A small segmentation model, trained from scratch.
Model: 2.77M parameters, 48-pixel images, arch unet, norm batchnorm, activation elu, widths [64, 128, 256].
Training: muon at rate 0.005, batches of 128.
Data: 97500 training examples, 20.2 epochs.
Rows from block 10, named by matrix and row number. Rows with one number belong to one channel. Each number is 500 + 50 x the weight over its row's rms, rounded and kept within 0 to 999. All counts start at 0. Numbers have three digits each. After the name is the row's rms in percent of the matrix's.
# convs1: first pointwise conv (model.decb.0.0.convs.1.weight, 128x256x1x1), inputs 52-103
# convs3: second pointwise conv (model.decb.0.0.convs.3.weight, 128x128x1x1, transposed), outputs 64-127
convs1.27 093:500476491560495515521455551501444512496425502493513505520503587486495487467509529568504615530486446481514442544474574503604443559490451560527528537455531423
convs1.28 096:477525476520494613509461558458478459407456546494467535510539498501450519518453551523503490469475431529548563516499464453581542501499469544461473456569620552
convs1.29 093:449548505521523364500484526472515468492483537478467544503515556562504563507559454439488440523512499462529541524569577435573704573474528476519415550487429530
convs1.30 111:507459465596495554519445515478438474507518478505500456596465472490508555490411494511562467615491442384536442524508446519549514589475535483547395525537517554
convs1.31 106:497503495473470491498436478527468496486424477504559456536474583416461444479536602461479514420510463493481489536520455480549522521473489549489556482534439482
convs1.32 103:467499575459481544484523529497524446474501407500449578506514409461441514534519516447470509464495502511493482468480506553557350566476514511500542519515513523
convs1.33 107:460549539475541471542499560514510539496536495522420563555553509523335551492461564776480585505494520486499506570583545482672456510467501553506469474507399271
convs1.34 092:480550491498467524527518457468405506432457452513477497554503618463500498505537573474458464515465408515479482509548597450518578547534491515483540493509558523
convs1.35 097:482463561516397598502446485479513459528419461469568583420513531563507572455529492391505469504456475498512553542511537506514515511470642419554481451578522518
convs1.36 110:533451502457530519506532484496408497519501440517552473482533511489503481534506447498560530550458484481524488486533494435547495538481543471518547525479480566
convs1.37 105:465452485512507571526420476515483449478473514523550474526498548552514467452426597522523459530474471571516535513460502494536520509586490510553556516397450568
convs1.38 122:510561553465519447516403508467493521466461472489484498180466488497542511539525493516493486557518533451459515509545594498522487515534318536652503427480528437
convs1.39 103:570533492488509560489434505495484526547480538513526432527472544491470456455462517491478472527439433495488549502533550510419513503521458510539466515461549512
convs1.40 095:459430490540480560507456409501431502451510613500482497506479507470514496320611555464636578590536555470559565456506438529503487447486510479578492486516637489
convs1.41 096:515560492506474409529488426501448569479441515491464499455456454489446428479509503480441484421486501515518461512465662510508593498493398521599505532427465501
convs1.42 101:506508506506508425508501483526474503507464520533510481509512600442519521488475493520549493510552488485491504499476448472517602551446441485531567502507524511
convs1.43 100:518517461491513428533412456521448441501389509511587463519504447496467465445534458491552461484480506477499485450494467495542630459448470514467547519520486526
convs1.44 104:445482510497478459512633506450459565526456501470510516545520451502423517514442469373398500485416587426500514542416450432503426502497529591557465505488513564
convs1.45 102:500483491532549474523511505512482502476445451516536477536468566495463516530453557429499521437516453480527456515527547499471554498511467481438574526497500490
convs1.46 100:491644505472532403504485506498427424545447525542472531584441652520524468506608504513519439504508474528529447484498436414458584542545588478420489540579465544
convs1.47 097:503471531418539520509539535560554406530607630527480490537463471448491495490488558460507511490476514449517435525511463431523601471463485467524465505498468488
convs1.48 097:489510526558457510503531420465445547507400522505519454529499540532508421502437534475473505471536472464510516470516476550489559553453504492538511474518514559
convs1.49 096:444529411506628518509522537556544495503565552489467552553455515453546500460504480505411427480482525500473417482491448488468550444496558554568553520521528475
convs1.50 107:511561490521582482501552456473475531484557486502508497692489509580593544520484537546503503435496517415457490521449484554401508436466554494489533397518540472
convs1.51 103:563516438498543491497540513478595497463519449484504463555491452432450454508543555524437523491515492496559482488451523439529472436483572567510528511483560371
convs1.52 098:480522505468519486492492468479498574475420464538455457512554578480462505404549519506526504438482417486396557512464475488454562481477552504474558498446446448
convs1.53 099:517478462496453530497477530462444505493406488486524517558530595522558524447555517486406479511499453414501562433467521538510548527527573507436482469508483514
convs1.54 105:511444520512491493462629488452470571487519453500460564531464529432441430547523488453540622576495534530536505507479362402463447455457531498460485533528566532
convs1.55 106:479553499462506485474583610499427506504590470492513511495475506505590469617469451485519560473485533583427455630476467467475427551519498459585508523604439499
convs1.56 089:467553481623463543504561431448474425477475510486545431534470433502510516482517523487562533504521490403500536506488512517536507555432454542520514542510520482
convs1.57 094:529450440510484645512490577509424402494490513515461775541463494547495497460512578665555464507539438500504464518495541513601510490484521520537519464488502340
convs1.58 103:497515463609397496474512553496468510499506512502515480487531504475528471559513450505519485555509489494498477525463453434582492546495502503496348453483482451
convs1.59 096:418531460554537446523580566504498502470432483522503445435476542525473430501437555319414534448588501427452522443439526492477525498468524482521415399565510577
convs1.60 096:518414515458525543471441435504400503432554585518473449480565501486496526441492547498464597433501493528497490467487425533553458483483524492535467454461573562
convs1.61 099:497510495508514502497592566462452496524477470489533478487473582515463540503430532499503490486480507482532505475531621553428492495579534554509585531461493490
convs1.62 094:478488468529466509533503520439459479493453481559499556514532574412556486495429511582399541510487447517450485500455583525615576490508512511387527469439620393
convs1.63 094:546533510449454534457490492515495521507497495435460479468439455528432545604555498468610561488544384456415475566488480502583511629519493443455427512476434521
convs1.64 100:515532497523545435463574532518492502520548500543474496500603507406439456527545513534478551480436501505455481563463471465505437575474532559613471488542409499
convs1.65 098:477349501516534437512571460501395640462478432522568546503446473471432507455436456391519566445531496491512519592516517523469390374528550455524468491510495520
convs1.66 098:533539473505558515514491508498448524514458600444469515529558565526489541447533555491514507504457479496543498527535573512564575467495421482486479529491496485
convs1.67 094:439560456501456524506460481453488522520525558497558465502539441558472373556426503522525529504595432456467584517507528496571503479522508418473498530501548543
convs1.68 091:565485517446544473523409518477485566513405518461472534484507473476494536387557413470589444545501594470471478583459472511510481538458513521622569481445446432
convs1.69 114:537559520558537485504495537473544455498478486498488862524463577449447492498487512646513505461537491530457542504540588427578484505479484536459492500452443342
convs1.70 107:527500504525504522479473502449470469437404507469454554511525534467479466533467482463451532455470400518479592488512550516508521574415501535507549456540504527
convs1.71 101:475542518532512482493435512507531472514403505504570507578529468557484508534509502413458609526516485520452472566562502512528431559423541510327504581441601571
convs1.72 096:521444477520462542531401481471457499408461455530525464471515510509467473454514522552516600501476524509484516456424503448555504559437599552485459444550467477
convs1.73 093:559540523494570499507435467505509514477453487499589509550486533438466467436464493465467521539472483514451564539555600478450513552458504545494530569549440490
convs1.74 111:544484456501461479485458588561630413419577608505473489502523538558541505476450512524482435516468473517502602573490508443507568495491485523527392506499574530
convs1.75 098:537503491450504528509453521490418519472431481468535551575539551449420520521521603483469455446513414550514558449547545501491514507519461541469535531476500492
convs1.76 096:455422530532625532512470509492492440464481480472511547529515413477495529493486582514505444446516443490537516456521486529442355390484478502501434521481522553
convs3.27 101:455495485541506440478472485523479491576550385549443478474501412561413435525466444576477519456521448504493621492480576473477530484450516595423520494429539504507511503480502488542589490551485490
convs3.28 101:486537568513529492620487546449460414511525524457377500436452479524463512618514418505505537471508417522439526596559467499477525567493574508528498473493451494499462509527608478482503535516512486
convs3.29 095:556521418496513475464463622471519505503559526538474501494510567494512409567479508504509511450562453464488453460642505468514483512404581454553463512482545557559583518412562551552444571531497478
convs3.30 095:470489467465513494529484608553538526497450519535429601491461404463627526511456517550538546520512426552537406506486452408540458492533571512431459495466455476487455458519550486486500505463488550
convs3.31 095:600400519490502515486503532542507552497532408452455421606537547497500483517387502511442558559498475607512504510483493499409498428598482583569437496463567468460461430506585568494530550543552525
convs3.32 095:535608488467515567487538365473487531529498525505470532511482565511520533495415511481501425466431460463541599458547512555496505468478460526503511530433498499478420430516507480577485549439508544
convs3.33 104:478515512571484422387413502529421424478455545559509485496514549497383399513583539426537533520507446429567491508519486513493540540420532445521482516484460549490515475437475444528506571476468435
convs3.34 107:504543527516497538463493489508492518473447565432548536561464436592516513501471409576424524541455506440514570629503475550406509475465510471493483495543522528442493437485518552480488506533562593
convs3.35 087:596501571549558500495574507441468445573496518487500504572511527500457416426501514465598458453462465525450470624464597526613523458471523513581461532478452484495484517522489528497522546534474517
convs3.36 156:427495511512505467469487476518490446513413574532488577525528422527539500501462485458473521510546485524472481477566474296528487534418515519598516539566370494521505573535493479597461514555542489
convs3.37 108:481497525421546447517528467573523465501465507597617506567552461634470589542510505492527502440401547475546498443494541393430466503512514533587409401427440410484560478518492449480505576455517474
convs3.38 109:366504505543475388460503508426423497485527481573554491514418434488463443465522489622489451543470538537600551457509429511460537511521455531562489500538517516474511491542561647494466501714492484
convs3.39 104:570507471426468535453516493451612487419492456461527581571506469549585436556537474478536544506478519544474472513569545563369452439516468497525457455419547524478472447531494542537511576458546496
convs3.40 109:497499445450494504590530452444509469392563538469489548485468507457481527440518481427571454424395533450512445497541410538507530438542505580577552489459539493484438617495519512477554519530495484
convs3.41 095:371461424446473521554455625417507443540453468490447537485463480516535512449502423431440525532553527547391464504571506501506488495477483431507453475492517562583466522544488496526526449528462488
convs3.42 083:542460498465455475485496536472501617551409555521492486504501430451506504449460541518532469466409508496498542538407534437510478492517456498404499500432501522584526577571569445529553420492454466
convs3.43 093:505505586528466544488524497450514523587492453508424411562540493414488604468487461509577543571511462493457516568486485511450508507504515448487559577469616458533495514593431515470435451490438536
convs3.44 089:490510591552513561443504490599498510456534487503528539579462478534509564536537511413401484467518535500581445505451523517550405505531464520423463450519460581540504485528452413487555518480545635
convs3.45 095:501509502519432578485536580500596460504470520442442533527357536520394531496540476397588487473395373510509461456451492467503618484468454471481584454526527522562542526521481465467485526519549479
convs3.46 103:496478628497523572514437504600489398549458563444470476502467495524573508531553536474597468452547584570478447529476601481500566467514506544455435464544568559600503480490567508428543499485464511
convs3.47 094:580449468526458454528531487515636462544571552473422523497523512530469523513511532481540463466545435436439478460446506471554471473551560403435526580513490482575495498430544542546547534482482387
convs3.48 094:531409502514441588447485600478528499526575427528478557554447466466493451572455422549508467514495442512569531526481418495560488447507387465470431499460511468414523402501511411420505500570525503
convs3.49 101:512417493530476375402466551472408603448566453559579473567531462493438482447553477528468501455543473435550492508624374485468543468466565436566546431516538583526548479522570609504528528581541541
convs3.50 102:344509499483425578558476563479501615516578486503493502512532595425516508470444454509464480512465519467487522460547457552416545480525417485513539503505539480514536613413556530517463438511506449
convs3.51 103:496509502546514503483484432518489485505571469463586508462579392608477530454546548460476345504519513462451488438484491475582440484512438541436500509464482462575460529479392538590525475592519430
convs3.52 094:571537477418516514492544466510523524437529513463539570528420473452507522530384513474470470536486531517524520481471491555489490533425513566463472498465483567503445638438550456467486443509574553
convs3.53 099:433521493549472459489460521489431539506456605487536503446509576455432500449585553410501490450574449546460444516520499467481457476554515547479546515469515464437398506449556599471458444544478569
convs3.54 095:472508530545544524526492536499476498560564520403434486501504537499491455438365610536493474531482468437536504529533571463599498528555499437559606484483544500506518596519514389470498603510437567
convs3.55 098:475488557476454485476446541507523475580452559465457460519531480510472515489476529511551549525490548466437457523457598491480411535415598456481544541495479409459540373501574433463513421399447522
convs3.56 104:498548482470508547527456507514563486457420511439524446471454467477543479462485565489588450463483477438545591475490469536467475505482398481553499493445447529519486512470487588358521537524516534
convs3.57 098:529467504430459529453518451486475472520543556458467467483472560502514574434521535423455511563416502382500401496469479462518467435493495514588475535508514482525571496512444479552529518530496541
convs3.58 102:501472538691459483460482519558581514530488537566428450508448489399510397484503455569424423471492544481506534510502453513491479420486506559539435496391442552553543435458449493584540452519495505
convs3.59 103:496543521420489512519485515543446589517527508441570537457533446492515434413533436556511504505512474505516454418564540508588427403510569468514492440541537407518561634456521540504468546492494524
convs3.60 084:505534548501581490505455521532459471525577467530474457429540509548587548494506536440491558553588483451422544427512472465438431583508565464537596495516419508542493488509487513492504551486462523
convs3.61 105:578410502504479525432548455492600450512464579526535508553575509542500526496567522535532462564563504395456575464542514510411414519540424417430517512551459551508491516438529513563585599488522517
convs3.62 094:418553540486569396575584503451541489497467469446508470473501504444536425501521499504540508527465512456613536463516422527443550524392487543476526486540477565501521455492506456454517473505502524
convs3.63 098:500462651484502532477379534505443489449635515487501529581521490512525531544453493399558555537498582581515422485500492431435506542511550485513500513520561451533463441446395548480541437511461407
convs3.64 086:598518515511507459477487532451471530575554558517464538513457489459548439564450493578573501532625498516618511484486490520468553467472465463529511460557567492468488507493498437506460378522610459
convs3.65 102:487484443490447533507429540542553521452511565493457530498599553474548534524489412463589508476457528481503472572526466472408516515392490524525552587521503433470433486423466561394573520459497501
convs3.66 103:518499499479499483536557503598485582522468630572572516542547473494479518445547494493500446593512525546445507457514526428577417607541517520527448504588475495493487461545529454559487530541427457
convs3.67 100:511553422525541466544391496516552477528523550539534538480477551542519496475509515549518547553500534510406348522404547544574538527370558493537450552577475529508485580400497591457489535525499425
convs3.68 086:452528494550564515491549463444475511650505493584458410461515493467484531471516475472517510519539410612441465483491569525426549443467506515584552399536550470543487443494420518464476515448543535
convs3.69 113:497462477518410486525468417503512463516501550592517490529533461554473577550523444556472514453524524519554528470506515559466547564586491466503505477494477519477503569535499474461612471535523528
convs3.70 098:477526425425521547498432426404511520554557465412493543485495452453499515516515557583519451479543447504446523439569573487452496533405544459459495509554519584557507534396427480503537635512562477
convs3.71 095:560546558477505496458440528538483444567516462485624512491505444487542516451450511517485463456389453473483561508486498475521544491560487545553481415479518473525514424473496515507510524575529343
convs3.72 097:578539493553534547469478536458528487503577423418616525480449585326468440530526440485505531546542500464482469448424518516493462544578500526512524508457582432475507475493508498452533523490427456
convs3.73 099:667424516571493505489520496449457496530380480481525489610551513505447479422545502466539419551510497571450529570430452515575494524522512485482453539536542375501467474391536480475504547501568602
convs3.74 084:551542470482472510551442457457594543526551547464492340512515403598582463444501541591461502525561627489568447450477544454442371499491455515546443520397476467504479500448529468471558517543547488
convs3.75 106:530585513493434532449532473519501530488546450440495505511485432417539603551433426516475530443486492466565597516423554516476505420504429457563455506487486526453530497471504500392488373495477555
convs3.76 107:476399480543602542537481484453521484582513527454456469514558444483600557575494540484446483558444473495439565470459545527483518543416540539474503499427393420456487521454496514533512508543490559